Weights of a small masked spectrogram model.
Model: encoder norm rmsnorm, encoder width 128, decoder width 256, decoder layers 4.
Training: soap at rate 0.0035, batches of 384.
Data: trained on simulated modem signals in the audio band, 78125 training examples, 53.1 epochs.
Rows from block 1 of the decoder, named by matrix and row number. Rows with one number belong to one attention dimension. Each number is 128 + 24 x the weight over its row's rms, rounded and kept within 0 to 255. All counts start at 0. After the name is the row's rms in percent of the matrix's.
# v: attention value (decoder.1.attn.v.weight, 256x256), inputs 0-127
# proj: attention output (decoder.1.attn.proj.weight, 256x256, transposed), outputs 0-127
v.125 198 [117 154  58 118 107 151 130 130  94 103 127  95 152 136  90 127 127 149 110  95 144 115 122 118 119 166 143 130  97 132 119 129 158 138 115 121 155 121 150 104 129 143  91 108  96 110 129 101 130 140 153 159 117 113 118 145 108 129 101 109 100 128 114 128 113  92 178 170 145 142 127 167  63  73 128 164  73 114  85  94 126  97 152 115 123  88 122 125 167 121 175 125 126  88 125 140  76 136 141 112 106 126 116  93 101 158 141 163 107 111 165 119  64 130 108 157 157  98 101 154 129 135 100 123 134 134  92 158]
v.126 092 [126  89 164 100 169  91 135 118 254 134 156 137 143 122 110 135 146 112 112 159 118 148 170 122 126 115  94 118 144  94 116 155 147 148 101 142  91 157  90 141 120 113 145 112 149 107  91 114 143 131 140 128 163 178 129 106 115 167  89 152 166 115 137 114  96 145 127  97  89 118  98 119 157 177 132 130 128 110 152 163 135 101  81 140 145 123  86 156 151 137 121 143 133 126 131 153 193 146 130 145 153 107 129 159 130 107 118 155 146 105 116 151 149 124 169 120 121 158 163 103 141 145 164 152 154 140 127 131]
v.127 080 [ 88 186  98 131  67 137 155 136  67  92  94 102 112 147 132 132 130 166 133  92 125 164  93 132  88 178 131 109 116 145 129 125 158 138 155 131 135 139 171 138 125 149 117  91 145 124 132 158 165 152 149 154 118 104 114 137 124  97 112  96 100 109 136 134 187 182 144 166 150 166 122 126  93 106 110 134 105 141 112 113 124 142 132 121 127  47 142 122 132 121 109 133 144 110 136 159  99 144 121  99  92  96 139  92 134 164 145 134 139 125 163 107  86  93 133 157 158 122  92 155 127 151 106 117 127 139 119  98]
v.128 077 [164 211 126 103  89 150 153 138  36 150  61 136 174 158 148 125 151 141 124 145 123 106 140 117 135 150 139 120 128 136 127 109 102 127 156 107 146 136 150 122 131 127 120 122 127 109 110 119 148 154 108 150 144 103 131 103 116 134 129 155 158 112  68 143 128 131 145  95 139 140 146 176  98 104 134 138 124 122 113 132 111 118  73 123 118  93 162 133  90  86 153 134 128 114 126 139 125 124 122  81 109 133 132 147 103 139 100  64 155 119 135  98 105 113 166 115 139 120 135 121 138 130 106 143 143 148 141 106]
v.129 085 [156 232  96 105  69 126 132 153  92 125  84 138 136 163 126 111 139 105 140 153 166 149 159 151 119 180 144 123  95 122 116 121 145 128  77 132 152 109 171  90 119 145 127 113 113 115 137 101 150 131  92 138 136 122 120 114 126 153 103 114 113 131 119 122  87 104 102 175 125 112 134 143  85  76 118 118  96 127 107 103 120 108 109  86 145  51 134 117  71  86 154 127 104 115 105 134 102 127 148 110 135 133 121 129 138 167  94 152 112  96 110 112  73 154 113 139 120  99 125 136 103 121  93 115 124 137 105  91]
v.130 059 [ 80  50 114 122 143 144 130 125 180 145 148 148 109 113 136 117 145 114 139 122  95 104 121 165 136 132 134 150 145 132 104 141 137 155 118 105 116 134  96 162 143 114 153 144 165 126 131 149  90 117 114 122 107 112 155 151 133 125 162 145 114  95 167 145 144 101  63 129  86  74 128 157 153 164  98 152 157 142 134 145 129 131 168 117  91 144 128 128 143 142  88 115 145 142 204 133 143 137 123 130 118 117 122 116 151  87 127 110 106 131 107 127 155 150 160 107  90 128 147 125 130 109 161 128  97 127 120 168]
v.131 079 [ 98 245  88 118  87 143 138 165 157 130 144 122 128 129 101 129 114 127 119 114 133 138 105 149 126 169 115 120 121 172 128 163 178 125 124 133 150 114 124 150 152 104 120 105 142  70 124 137  80 108 122 145 137 130 128  86 126 160 123 124  85 135 117 138 117 114 162 129  99 149 113 136  64 122 114 146  88 139 129 103 134  97 108 108 136  67  94  90 110 123 153 135 134 134 106 166 105 149 123 104 124 165 128 114 115 173 104 140 107 127 127 104  85 133  96 139 124 118 133 150 139 121 112 113 116 147  95 119]
v.132 087 [115 175 161 146 124 119 147 120 117  88  75 106 134  93 116 124 122 146 108 121 135 173 109 144 142 142 130  93 102 152  97 109 167 146 102 120 132 125 172  89 121 136 129 111 128  71 105 152 142 156 153 116 120 103 119 123 136 124 119 115 113 173  93  93 132 184 184 205 149 163 123 100 127 121 138 124 112 166 116  92 101 138 122 125 157 141 162 129 113  91 107 136 139 152 137 150 115 154 135 149  89 117 140 136 126 130 101 141 138 148 150 111 142 132  91 118 141 119  96 155 140 179 125 128 115 173 103 102]
v.133 067 [174 140 103 121 114 113 120 121 134 141 137 134 110 149 156 124 138 131 129  95 159  75 165 135 129 125 130 139 115 119 156 141 104 129 173 126 110 131  84 130 161 117 144 124 136 156 152 118 160  98 139 159 125 148 119 110  97 127 127 135 134  95 154 120  94 102  90  98 117 145 107 176 113 125 118 108 132 119 104 129 148 156 102 134  93  92 116 104 132 161 130 116 140 113 108 111 113 120 131 101 127 121 142 140 109 125 169 145 106 144 130 148 122 122 171 161 143 143 168 159 129  68 163 110 149  93 145 100]
v.134 121 [175 171 229 173 171 139 160 128  73 105 188 113 138 143 124 136 124 143 150 167 158 167 144  90 134 132 150 138 123 118 136 116 116 120 141 126 119 139 149 105 112 149  93 130 122 125 110 103 148 170 112 108 118 120 129 115 140 140 119 136 157 148 103 119  85 196 131 144 142 126 115  76 144 120 174 124 136 130 147 136  95 138 130 140 170 154 119 112 121  76 113 122 116 139 139 121 144 135 144 139 107 124 143 127 114 117 112 163 149 139 132 166 156 151 138 117 121 148 126 131 118 144 158 135 153 155 155  88]
v.135 074 [122  97  77 114 143 135  94 116 111 168 104 146 132 117 176 145 146 121 144 137 147 118 172 133 148 109 137 130 155  85  83 143  86 110 120 149 100 115 102 142 133 109 152 115 119 158 137 128 156 102  89 145 130 137 149 113 122 127 154 139 152 104 148 134 135  51  87  80 125  89  99 172 153 124 100 132 144 113 116 177 142 160 140 127  85 100 159 162 133 124 141 128  98 153 164 121 119  92 126 142 145 133 136 141 107 107 152 113  96 114 110 143 134 164 109 151 108 124 157 125 132 104 115 113 114  60 178 145]
v.136 071 [116 129  80  73  82 121 120 124 138 174 186 128 111 119 120 120 114 114 123 102 141 124 137 126 119  88 107 127 148 138 146 159 114 122 128 129 122 115  91 155 139 116 148 121  97 121 139 138  94  88 115 121 150 128 147 114 113 148 124 139 166 109 122 139 104  56 142  24  99  98 124 197 135 110 115 153 128  71 132 168 150 129 111 137 102  82 122 111 139 156 159 130 138 118 139 101 132 110 123  74 121 139 135 153 102 111 137 175 114 135 110 152 146 111 195 128 107 118 162 101 104 108 123 137 137 130 166 138]
v.137 074 [160  77 103 105  94 122 107 120 196 148 148 157 123 133 160 144 146  97 131 104 123 128 141 136  98 114 122 150 154 105 137 144 124 145 134 137 120 147  73 141 142 127 144 100 146 153 151 110 145 117 118 142 142 140 105 139 109 107 153 157 122 122 150 140 182 124  90 115 124  97  97 130 122 169 113 116 124 129 128 147 127 123  93 151  86 126 127 113 163 147 121 102 118 123 143 120  99 121 139 125 129 111 112 105 108 126 166  92 124 123 114  95 112 130 139 155 126 120 154 120 138 109 162  99 105  80 163 120]
v.138 112 [141 157 190 138 146 114 145 142  80  91 115 103 141 144 115 118 135 136 118 153 171 159 155 131 140 149 134 138 122 129 113 100 124 127  97 116 151 114 179  78 100 144  91 153 100  87 106  99 166 167 138  96 128 125 109 136 120 128  98 130 150 173 103 112 106 119 140 176 162 141 126  92 125  92 161 124 107 132 141 107  95 110 102 114 183 141 138 114 124  77 122 125 141 134 108 112 153 121 138 157 115 123 121 142 150 125 107 154 138 110 136 153 114 126 126 122 106 146  99 143 120 156 110 150 129 154 115  98]
v.139 084 [121  25  57 104 135 100 110 120 172 130 112 140 132 118 120 150 135 131 143  80 108  83 123 127 131  85 116 130 138 123 158 130 113 112 159 113 106 146  77 141 140 117 138 135 129 177 153 131 108 103 138 130 156 154 111 159 129  92 146 130 145  94 162 114 174 101 115  74 134 113 113 154 152 156 119 129 135  93 132 149 160 156 115 148  85 146 142 142 167 167 120 119 130 128 112 117 107 113 103 125 130 105 141 133 145 138 153  77 151 128 124 101 149 115 154 133 117 120 131 127 131 122 120 159 122  90 141 153]
v.140 049 [117 124  86 135  95 120 116 180 157 177 187 124 128 152 119 122 152  82 164 121 137 143 120 116 102 134 109 139 163 105 107 106 155 153 127 142 162 155 128 142 123 117 107 116 144 120 154 116 106 123 120 161 118 134 137 123 143 113 133 100 113 154 160 145 152 163 152 133 130 141 154 130 114 144 115 135 123  98 104  99 108 106  81  83 127 115 100 118 123 125 104 107 139 113  92 115 164 118 102 145 140 167 140  96 119 102  92 106  84 117  94 133  84 171  90  91 155 115 141 114 123 107 141 112 133  86  98 120]
v.141 072 [165 149  81 102  82 140 142 114 135 147 139 125 156 156 158 132 151 134 147  95 135  59 118 129 129 131 154 128 124 114 165 135  92 143 159 130 164 124  79 122 116  92 120 108 133 150 119 127 187 120 124 171 162 116 134 156  75 126 106 137 119  84 150 141 111 106 108 160 128  98 103 161 130 102 103 103 106 117 102 159 150 129 128 130  93 100 162 132 135 162 140 107 111 105 145 127  53 116 122  85 134 119 120 129 125 140 184  91 131 132 148 130 114 105 153 125 171 120 128 143 115 125 133 125 127 101 164 102]
v.142 100 [102 181  57 109  78 132 127 149 117 140  83 149 122 147 143 119 133 110 134 108 122 103 119 152 118 158 107 144 123 128 144 113 117 120 114 142 149 117 134 135 142 109 144 115 141 111 130 152  94 112  97 164 141 110 126 111 115 134 124 136  91 112 105 154 100  71 110 112 113 120 138 182  85 136 104 147 104 145 101 148 140 120 124 105  93  80 102 115  94 133 167 123 123 134 124 122 109 144 108  99 131 129 110 122 115 164  90 112 143 114 106 118  86 116 109 129 163 116 136 114 119  76 105 104 131 101 130 112]
v.143 077 [141 177  76 111  73 144 161 175 115 164 117 163 148 119 121 112 120 132 105 112 129 106 108 136 103 122 118 130  97 169 167 150 127 136 146 143 116 139 106 181 140 107 128 135 147 119 115 137  77  96 119 161 133 131 104 103 106 127 139 150 137 102 102 147 132 122 173  95 111 125 134 188  89 146 128 151 102 122 118 124 137 119  94 105 135  80 141  84 101 114 185 114 113 138 131 154  92 150 120  88 144 166 120 146 113 130 105 106 142 127 120 105 108 126 133 138 158 112 143 121 140  93 129 109 132 113 124 127]
v.144 097 [106 133 138 157 141 119 126 158 156 111  98 144 152 138  63 156 131 141 119 129 108 124 148  96 124 128 101 124 163 120 176 107 115 125 122 127 132 126 123 132 127  71 170 115 157 120 139 146 190 124 153 165 138 103 119 123 114  91 100 121 113 114 142 142 160  93 115 176 136  99 116  97 114 153  70 136 133 117 134 164 152 149 128 124 116 171 104 122 143 145 104 129 119 116  84 119 133 150 114 171 142  97 153 126 123 127 160  92 119 117 139 119  85  83 101 110 133 114 120 115 106 118 108 116 137 100 103 148]
v.145 090 [ 90 140 113 126  99 108 120 130 171 111 134 109  83 128  84 148 120  94 140 135  81 161  89 114 129 123 109 107 132 126 154 108 110 101 111 132 105 163 112 125 130 129 159 123 170 129 140 129  85 108 160 171 105 137 124 116 133 110 145 131  78 139 138 121 209 174 123  93  94  94 141 128 121 176  85 122 124 145 141 113 137 127 154 128  98 138  72 106 168 168 108 133 113 109 126 123 113 126  96 103 106 101 153  84 115 131 137 116 101 138 113 114 114 131 116 111 138 135 110 156 102 103 147 115 138 101 152 143]
v.146 186 [ 94 153 138 114 149 103 146 131 176  98  95 126  86 132 124 143 130 124 120 113 103 177  96 103 113 129  87 141 147 140 175 121 111 131  97 154 111 147  97 129 139 128 163 104 160 106 128 137 132 108 169 137 139 140 130 115 126 116 152 140  98 124 139 120 153 138 105 111  95 126 109 126 135 160  90 126 103 147 145 131 121 102 114 122 106 118 112  90 162 170  90 136 121 109 131 106 116 122 104  87 109 113 134  94 128 124 123 139 120 124 111 128 107 124 101 134 129 116 145 134 126  95 152 102 144 154 111 116]
v.147 114 [ 68  91 110 125 129 121 157 153 172 141 144 130  89 123  86 183 141 129 152 111 109 163 101 107 126 121 108 157 154 137 162 136 120 131 120 142 118 147 110 124 127 140 170 123 162 120 155 138  95 121 126 147 126 130 134 112 128  96 145 134  91 133 134 118 196 131  98  79  93  99 123  97 124 183  63 144 137 143 158 129 139 119 115 131  75 147  90 113 145 156 108 124 103 104 111 132 125 125 105 119 116 127 126 112 136 126 144 116 100 141 126 128 144 119 115 116 149 120 137 114 124  85 152 132 135 109 131 124]
v.148 119 [141  36 133 146 127 168 128 139 115 181 178 143 158 137 102 138 114 144 153 152 134 123 163 152 141 121 148 146 123 109 122 138 140 113 142 110 152  99 148 118 121  98 122 153 117 164 133 117 143 144  81 124 117 127 117 149 144 136 129 127 146 127 139 162 146 121 104 145 159 147 139 105 131 130 142 152 154 125 111 140 155 138 138 129 127 209 131 168  87 108 128 131 130 127 144 154 151 149 132 195 153 134 101 145 145 131 160  84 129 129 140 119 159 107 134 106 133 116 121 108 142 139 133 159 113  98 129 154]
v.149 095 [151  36 103 147 125 154 128 128 108 153 143 144 148 117 123 134 106 149 148 131 148  97 116 170 120 128 163 128 129  83 119 145 141 116 153 107 163 102 160 111 111 149 113 147  79 149 138 126 118 150  53 130 129 108 127 130 140 142 132 109 158 151 107 139 156 129 144 107 167 167 157 133 146 114 116 125 174 115  98 126 142 144 143 151 132 124 120 179 107  93 131 129 142 118 141 132 158 113 143 153 159 131 130 154 115 134  97 114 137 130 144 144 140 141 156  96 123 137 141 140 142 150 111 172 125 108 111 124]
v.150 163 [177  81 134 136  93 149 116 123  91 154 152 135 176 136 157  97 135 136 121 122 152  84 160 149 133 133 163 112 109 122  96 123 151 117 140 103 135  96 162 123 127 120  75 135  83 139 122  98 141 145  99 109 140 132 128 139 120 153 113 128 167 129 106 140  81 114 137 164 156 161 137 129 124  78 189 134 125 111  97 108 129 123 149 120 169 144 163 162  92  85 161 129 154 127 138 148 138 130 159 157 133 149 110 151 130 138 120 129 137 121 140 122 153 126 133 144 111 119 116 123 133 145 108 151 120 129 117 127]
v.151 071 [ 61  43 127 128 132 115 120 126 134 130 153 138 123  85 133 141 124 135 132  97 157  81 111 150 141 114 131 156 137 120 118 116 134 111 153 144  89 130 139 135 161 181 139 110  99 124 125 153 116 129  68 121 149 156 120 126 111 141 113 132 147 115 101 136 190 102 140  97 105 126 134 122 156 155 110 169 124  80 140 137 164 102 162 133 115 105 113 168 114  88 117 150 146 122 106 144 147  97 145 180 137 123  92 159 139 151 156 139 172 112 107 152 156 119 152 137 130 100 115 136 110 126 140 126  95 110 139 105]
proj.125 167 [112  36 137 115 122 112 120 138 143 137 100 112 128 168 113 114 120 127 127 108 118 105 130 113 118 124 134 195 106 118 109 151  97 132 121 154 111 142 145 113 143 101 133 180 132 126 116  84 171 153 108 121  92 116 132 145 129 126 135 124 123 148 144 133 153  63 136  82  91 137 134  90  89 135 158 159 157 119 114 149 129 123 148 130 130 125 105 119 132 101 130  88 132 136 159 101 142 110 153 105  99 150 153 116 156 141 148 140 152 135  96 129  85 128 110 137 161 141 122 140 118 100 124 146 156 118 120  56]
proj.126 092 [146 141 168 138 143 133 111 132 122 135 162 140 134 159 189 133 131 120 115 137 155 136 143 129 138 140 139 127 132 135 133 102 149 138 116 109 123  97 112 144 129 146 125  76 119 130 139 167  94  91 147 155 140 141 122 116 139 126 103 135 110  96 112 147  82 183  88 110 115 122 117 181 168 122  78 112 118 142 134 117 148 132 146 131 118 141 174 136 117 164 144 169 117 110 117 156 133 144 113 147 170 136 109 148 118 121 143 118 116 107 156 133 198 141 129 135 126  97 150 142  99 165 112 101  99 132 101 174]
proj.127 056 [107 166 146 107 141 115 133 146 122  89 109 101 157 162 113 106 129 151 116 150 125 134 158 114 142 148 117 172 129 118 139 102 107 128 136 126 117 138  64 119 125 162 138 126 110 139  97 105 116 144 129 126  96  77 138 111 114 113 146 181 152 110 119 170 155  91 123 151 121 146 128  96 109 148 136 130 141 118 150 125  51 130 126 152 131 161  84 112  70  93 106 102 140 125 128 137 137 120 119 103  95 120 112 135 139 181  76 130 135 131  93 128 118 154 115 117 109 138 127 141 145 145 139 174 155 131 160  73]
proj.128 121 [118  47 110 100 125 103 150 117 165 112 137 133 123 110  83 167 138 119 123 112 125 117 135 151 145 111 138 149 140 133 127 142 139 116 153  95 119 126 121 126 104 124 133 134 126 102 134 114 133 156  96 141 131 132 135 157 140 150 105 144 122 131 121 153 146  98 134 135  85 113 106  88 142 113 155 131 114 121 130 136 129 133 130 154  65 126 130 135 143 112 152 130 132 152 150 119 103 128 238 101 107 114 172 107 114 171 119 109 123 135 104 124 124  98 109 147 135 116 138 126 135 174  91 162 110 101 163 102]
proj.129 119 [112  44 103 104 141 114 130 121 164 112 140 125 131 112  92 157 123 124 128 134 132 122 156 143 142 135 128 147 125 122 110 136 118 136  97 100 118 115 152 155 126 103 121  92 117 111 117 106 137 129 120 148 106 122 133 134 135 123 104 157 134 140 107 150 163 127 124 140  86 124  98  69 114 130 142 138 115  94 122 161 150 108 163 146  81 150 137 139 119  96 153 123 136 137 132 143  81 130 227 101  97 123 140 112 113 156 107 104 149 141 127  96 136  78 121 133 144 115 138 148 153 158  99 128  95 108 134  99]
proj.130 062 [166 228 150 173 131 134 150 130  94 107  97 125 133 137 162 120 145 152 158 107  93 153  88  87 126 126 126 114 137 160 118 113 124 143 112 143 134 128 149 136 124 110 140 124  94 137 155 149 133 128 126  95 164 146 139 111 126 137 120  85 127 125 130 102 141 145 160 139 157 171 147 133 159 115 128 137  75 152 122 110 153 159  95  80 139 138 112  94 168 130 125  94 113  99 107 121 152 103  48 145 150 152 113 138 119 118 153 166 129 138 143 139 116 166 107 144  97 135 146  97  52 122 155 143 167 152 127 173]
proj.131 091 [103  59 142 120 139 128 134 152 145 128 104 131 133 149  47 146 125 122 119 140 140 113 143 153 142 115 126 174 121 125 112  97 120 130 105 105 132 126 160 190 135 117 139 101  99 122 118 102 134 150  84 124 141 120 119 163 139 114 106 142 139 143 138 149 155 121 142 130  90 146 125  91 145 139 113 133 136 119 148 174 134 127 157 124  93 150 126 119 116 104 152 121 123 140 124 136 153 124 225 115 152 119 137 123 127 121 125 122 154 129 120 122 129 125 121 116 143 121 129 128 147 161 117 143 117  92 131 129]
proj.132 067 [110 163  92  61 131 112 105 114 140 139 192 161 117 102  77 139 116 148 128 133 166 124 127 121 119 128 110 106 143 138 156 141 143 135 119 126 119 138 102 186  79 144 134  74 148 154 134 101 160  76  91 155 130 155 119  95 132 145 100 159 126 125 107 103 138 113 132 104 141  82 114 137 134 147 154 153 136  98 142 120  91 122 127 167 133 126 180 118  93 118 116 137 160 135 132 136  66 148 133 109 109 131 105 123 166 145 117 107  93 108  97 109 124  97 134 159 108 149  92 131 134  81 109 109 125 112 155 117]
proj.133 049 [149 158 178 129 163 145 125 143  94 112 100 156 145 164 107 153  84 116 127 145 116 155 123 106 116 135  97 148 149 161  99 111 109 119 114 113 151 110  83 150  99 145 127 132 170 128 132 197 106 124 179 101 139  93 135 121 110 123 152 141 142 151 149 110 108  97 131 191 127 131 154 130 102 118 122  95 130 143 121 116 103 134 120 144  93 123  75 121  98 122 148  93 126 122  84 134 115 149 104 147 106 137 112 119  97  94 114 129 103 122 160 144 111 155 147 106 139 114 143 114 121 152 156 139 115 162 130 127]
proj.134 132 [130 151 101  92 138 150 122 102 130  93 147 133 111  56 183 139 114  89 123 133 101 149 121 113 101 141 122 136 133 131 117 115 136 127 150 124 146 109  92  74 117 146 135 106 160  98 144 123 142 114 195 162  92  92 111 101 135 124 159 138 111 138 104 122 109  47 116 156 158  95 135 146 132 123 120 107 146 132 124  89 135 113  91 156 138 103 159 126 127 145 126 150 128 136 125 130  54 145 158 156 102 141 126 133 119 104  74 100 115 145 124 135 136 124 121 144 129 118 146 130 185 120 134 111  73 163 154  99]
proj.135 074 [166 177 103  89 102 108 131  93 137 150 169 102 135 102 152 133 140 144 105 118 113 139 112 116 156 163 142 138 150 132 123 153 157 138 140 134 114 108 123 116 126 107 121 183 147 136 112 130  96  95 125 122 149 114 148 139 137 124 130 135 134 114 103 155 168 138 151 154 129 117 118  91 114 121 172 167 112 137  96  93 133 131 105 148 113 122 121 140 141 108 157  82 151 122 137 134 148 133 129 116  93 118 140 109 131 219 162 110 132 130 119 142 170 114 115 110 121 105 125 152  98 117  73 104 141 116 113  60]
proj.136 046 [180  92 154 147 171 172 137 154  98 101 118  96  90 165 144 121 110 128 117 141  96 149 154 146 136 160 129 191 141 149  80  93 130 138 170 114 141 141 157  80 166 135 152 142 121 140 114 124 130 121 128 110 134  98 134 198 118 111 142 132 111 127 150 134 111  78 115 196  81 127 113 110 188 100 140 108 139 106 118 165 164 114 136 162 111 144 145 198 119 111 150 112 142 126 126 109 216 118 145 138 144  91 149  96 140 131 145 113 128 144 125 121 141 160 101  94 121 106 118 157 117 148 119 116 122 145 116 132]
proj.137 063 [115 158 137 161 190 128 136 152 107 141  90 161 141 181 100 144 101 130 132 123 127 163 111 121 122 108  90  94 119 131 153 119 121 121 112 144 147 100 144 188 104 165 125 103 136 148 126 190 149  96 147  88 124 140 175  82  91 157 159 119 116 134 158 112 102 165 150  93 124 156 143 130 128 102 112 129 123 156 132 137 139 134 142  90 102 129 105 110 114 105 121 108 122 109 111 117 139 139  68 145 154 144 125 148 125 115 133 159 118 139 134 141 116 134 128 141 100 140 124 113 118 107 142 181 170 143 115 203]
proj.138 093 [132  99  65  88 134 170 109 109 156 123 166 107 111  61 160 128 124  94 123 134 102 138 126 131 106 126 140 142 131 113 131 141 128 132 100 124 110 128 106 109 110 124 120  86 140 114 145 110 144  88 149 160  80 141 149  71 136 120 131 135 122 140 100 134 107  82 122 121 128  68  75 140  99 134 141 134 130  87 117 128 136 109 125 158 115 111 177 128 120 142 120 159 144 145 130 129  75 140 146 147  91 133 131 121 140 149  94 116 127 119 117 122 114 101 127 151 147 107 121 163 159 116 130 110  88 137 142  93]
proj.139 086 [121 151 126 159 124 108 135 147 102 152  89 129 126 161  96  96 114 162 130 107 154 148 111 132 126 107 107  84 129 125 152 142 129 111 134 138 146 145 129 167 116 138 123 168 120 142 145 161 102 131 102 103 142 149 137 127 119 139 122 112 132 114 159 110 124 170 135 145 125 164 137 175 118 113 123 128 126 137 126 121  99 153 134 113 126 128  89 114 133 118 113 118 148 150 111 110 192 117  41 130 162 124 137 125 153 125 179 143 102 111 119 156 102 171 151 125 120 167 105 108  66 106 126 155 205 142 114 164]
proj.140 042 [121  72 145 142 162 141 128 132 151 131 103 148 118 151 100 129 129 151 123 130 137 129 113 152 120 112 132 120 152 155 104 105 112 120  97 105 154 140 154 143 156 143 132  99 139 156 131 159 101 118 107 104 112 145 138 120 147 129 128 127 114 149 157 118 146 137 121  83 105 163 151 128 153 112  96 100 131 134 147 166 148  89 180  99 128 141  58 114 116 109 111 133 105 125 142 124 129 124 153 128 159 148  78 163 149  80 140 157 136 137 117 113 123 174 122 128 140 116 122 109 115 143 185 133 131 141 102 189]
proj.141 060 [134 132 144  90 147  82 146 123 149 107 121 160 106 133  84 182 139 130 119 115 131 153 120 133 162 137 104 182 143 153 113 144 150 134 131 116 126 118 104 162 122 131 130  95  96 117 105 142 118 132 136 130 128 133 131 154 116 114 113 146 124 107 105 159 185 154 136 150 113 137 157  81 106 102 127 134 102 117 138 140 114 151 132 137  76 130 132 109  98  80 161 105 138 113 107 142 106 123 185  76 139 131 133 133  88 141 153 144 123 120 147 113 138 118  91 125 127 108 141 124 151 154  99 164 130 110 151 132]
proj.142 125 [127  32 142 142 132 111 133 139 154 118 120 134 140 163  59 145 129 129 119 114 135 101 134 152 148 108 139 144 109 134 128 141 122 131 121  95 118 127 168 142 152 117 128 136 123 123 123  95 119 168  75 143 137 122 144 178 125 133 103 137 132 143 136 149 172 145 142 132  91 147 123  64 136 118 143 135 121 126 144 165 145 118 164 132  82 148 112 131 130 103 140 118 124 124 139 129 128 125 229 107 121 135 168 105 127 142 119 119 152 137 129 107 137  97 125 123 129 112 127 116 129 168 123 156 122 102 126 134]
proj.143 089 [126  31 137 132 127 114 135 129 150 115 126 135 122 177  55 169 125 124 125 129 140 105 148 182 144 146 127 163 114 151 127 112 146 126 140 101 125 131 136 135 127 131 103 148  96 118 104 119 130 191  89 123 150 142 110 189 118 132  79 136 129 107 136 153 155 144 103 125 101 140 139 104 146 124 115 140 122 128 158 182 135 135 162 138  71 141 139 144 107 103 156 147 105 125 135 143 148 142 221 110 141  96 139 106 109 146 146 140 123 127 132 112 166 120 122 109 128 105 117 139 117 185 105 151 142  75 139 152]
proj.144 101 [168 185 179 177 160 129 137 141  99 115 120 131 129 117 200 129 134 144 133 124 140 124 118 122 136 140 148 148 130 135  91 131 140 130 115 113 109 108 122 129 154 151  92 136 126 117 101  89  56 150 157 135 113 127 126 147 144 117 147 127 148 124 127 162 157 163 125 142 161 139 128 153 172 136  92  98  86 140 150 155 166 121 114 123 165 141 140 110 141 130 121 128 139 106  96 123 122 111 141 109 123 173  98 166  75  90 109 120 180 153 155 103 173 194 139 107 143 111 138 111 156 163 163 149  86 129 118 178]
proj.145 070 [122 166 155 155 160 133 117 141 115  77 134 121 130 111 125 141 124 133 122 138 148 119 138 107 125 143 148 140 128 130 158 143 111 105 136 113 129 174 104 112 123 110 142 104 156 135 119 132 139 140 162 131  87 134  85 108 104 131 152 122 113 104 123 139 132  93 135 169 171 121 135 148 170 135  89  72 123 131 156 131 154 126 151 133 136 132 113 174 132 144  87 163 130  81  95 136 109 127 173 148 197 147 105 155 125  83  96 144 158 155 167 103 142 168  94 137 134 136 123  96 180 105 121 166 110 117 132 155]
proj.146 263 [130 159 185 182 159 140 127 146 113  55 108 131 116 121 165 115 139 149 121 124 127 116 138 122 127 153 140 128 128 128 124 135 126 117 126 109 123 123 144 104 130 140 122 159 135 120 101  88 138 153 145 146 118 111  86 150 107 125 146 131 134 148 119 145 130 119 118 149 159 148 127 132 180 143 115  66 109 140 147 146 166  93 113 107 162 168 117 169 154 166  79 152 112 104  94 114  93 120 160 123 137 160  93 138 103  72  68 128 148 170 157 100 141 155 121 126 126 107 151 101 166 153 164 162  77 126 149 180]
proj.147 115 [145 168 183 200 151 156 125 152 121  76 108 129 135 138 164 124 131 153 139 126 114 111 147 131 117 140 132 141 121 130 114 120 126 121 112  96 117 117 174 101 160 125 133 139 139 126 108  94 123 133 153 144 133 130 108 151 124 119 139 125 134 142 118 167 121 144 120 144 154 161 127 109 166 151 127  87  89 136 138 145 138  73 119 108 149 183 117 134 138 152  86 144 104 116 119  90 116 110 159 125 145 170 102 153 103  95  88 130 172 179 161  96 140 159 127 121 120  88 167 103 180 172 167 142 102 138 142 145]
proj.148 189 [139 107  75  74 111 109 132 117 156 204 137 126 151 119 115 143 114 106 142 128 125 145 116 119 133 115 124 125 124 127 136 110 131 139 123 140 132 129 131 155 140 115 132  96 115 148 154 160 110 100 125 114 125 144 178 114 152 122 106 114 132 112 144 124 141 147 157  93 111 108 144 123  74 106 144 199 135 115 118 107  70 165 131 148  98 108 131  63 101  93 180 111 142 145 152 130 163 127  96 132 129 116 165 138 146 177 181 136 121  82 101 145 121 111 142 124 121 144 109 149 103 106 105 120 192 126 122  62]
proj.149 126 [137  82  83  93  94 112 122 118 138 190 161 122 156 131 130 108 109 124 154 122 126 153 135 136 139 121 136  88 132 126 138  99 100 146 124 142 115 133 153 153 136 106 125  96 128 139 123 149 131 111 115 139 140 144 169 123 154 128 105 129 149 104 133 139 157 186 159 117 109 104 134 132  80  98 117 174 142 108 102 128 107 151 148 148 105 149 144 113  96  88 182 106 142 150 152 155 172 124 106 131 129 118 150 139 130 209 188 139 127 113 101 126 142  90 144 116 135 139  97 163  93 117  90  87 183 124 100  53]
proj.150 227 [119  96  75  56 110 111 136 105 149 193 141 131 126 137  88 146 127 103 137 136 134 136 122 119 130 102 113 114 133 114 142 124 119 127 132 142 137 129 103 167 109 130 131  88 118 133 168 169 126 108 103 116 124 127 169 104 155 133 111 128 118  98 142 104 123 130 132  96  93 109 131 149  80 114 141 183 152 126 113  98  91 171 124 146  82  91 151  92 110 106 169 108 147 146 150 143 148 155 102 133 128  94 163 113 159 162 178 132  87  88  93 153 122  94 129 134 127 158  99 144  83  93 101 108 180 127 135 103]
proj.151 070 [161 145  92 112 101 128 125 126 114 160 160 124 154 141 131 107 114 109 150 160 117 140 131 134 148 170 157 112 116 134 133  82 127 133  94 131 119 134 138 155 139 105 144  66 128 137 130 137 128 105 120 123 125  98 151 126 153 115  81 138 126 111 125 139 144 214 150 148 101 104 130 139  95  93 124 183 107 110 116  88 110 136 156 138 135 144 139  92 101 133 159 133 137 125 135 144 150 129 137 113 156 160 154 161 143 165 128 134 118 115 125 102 156 110 136 105 135  82 114 168 141 148 104  97 193 131  94  56]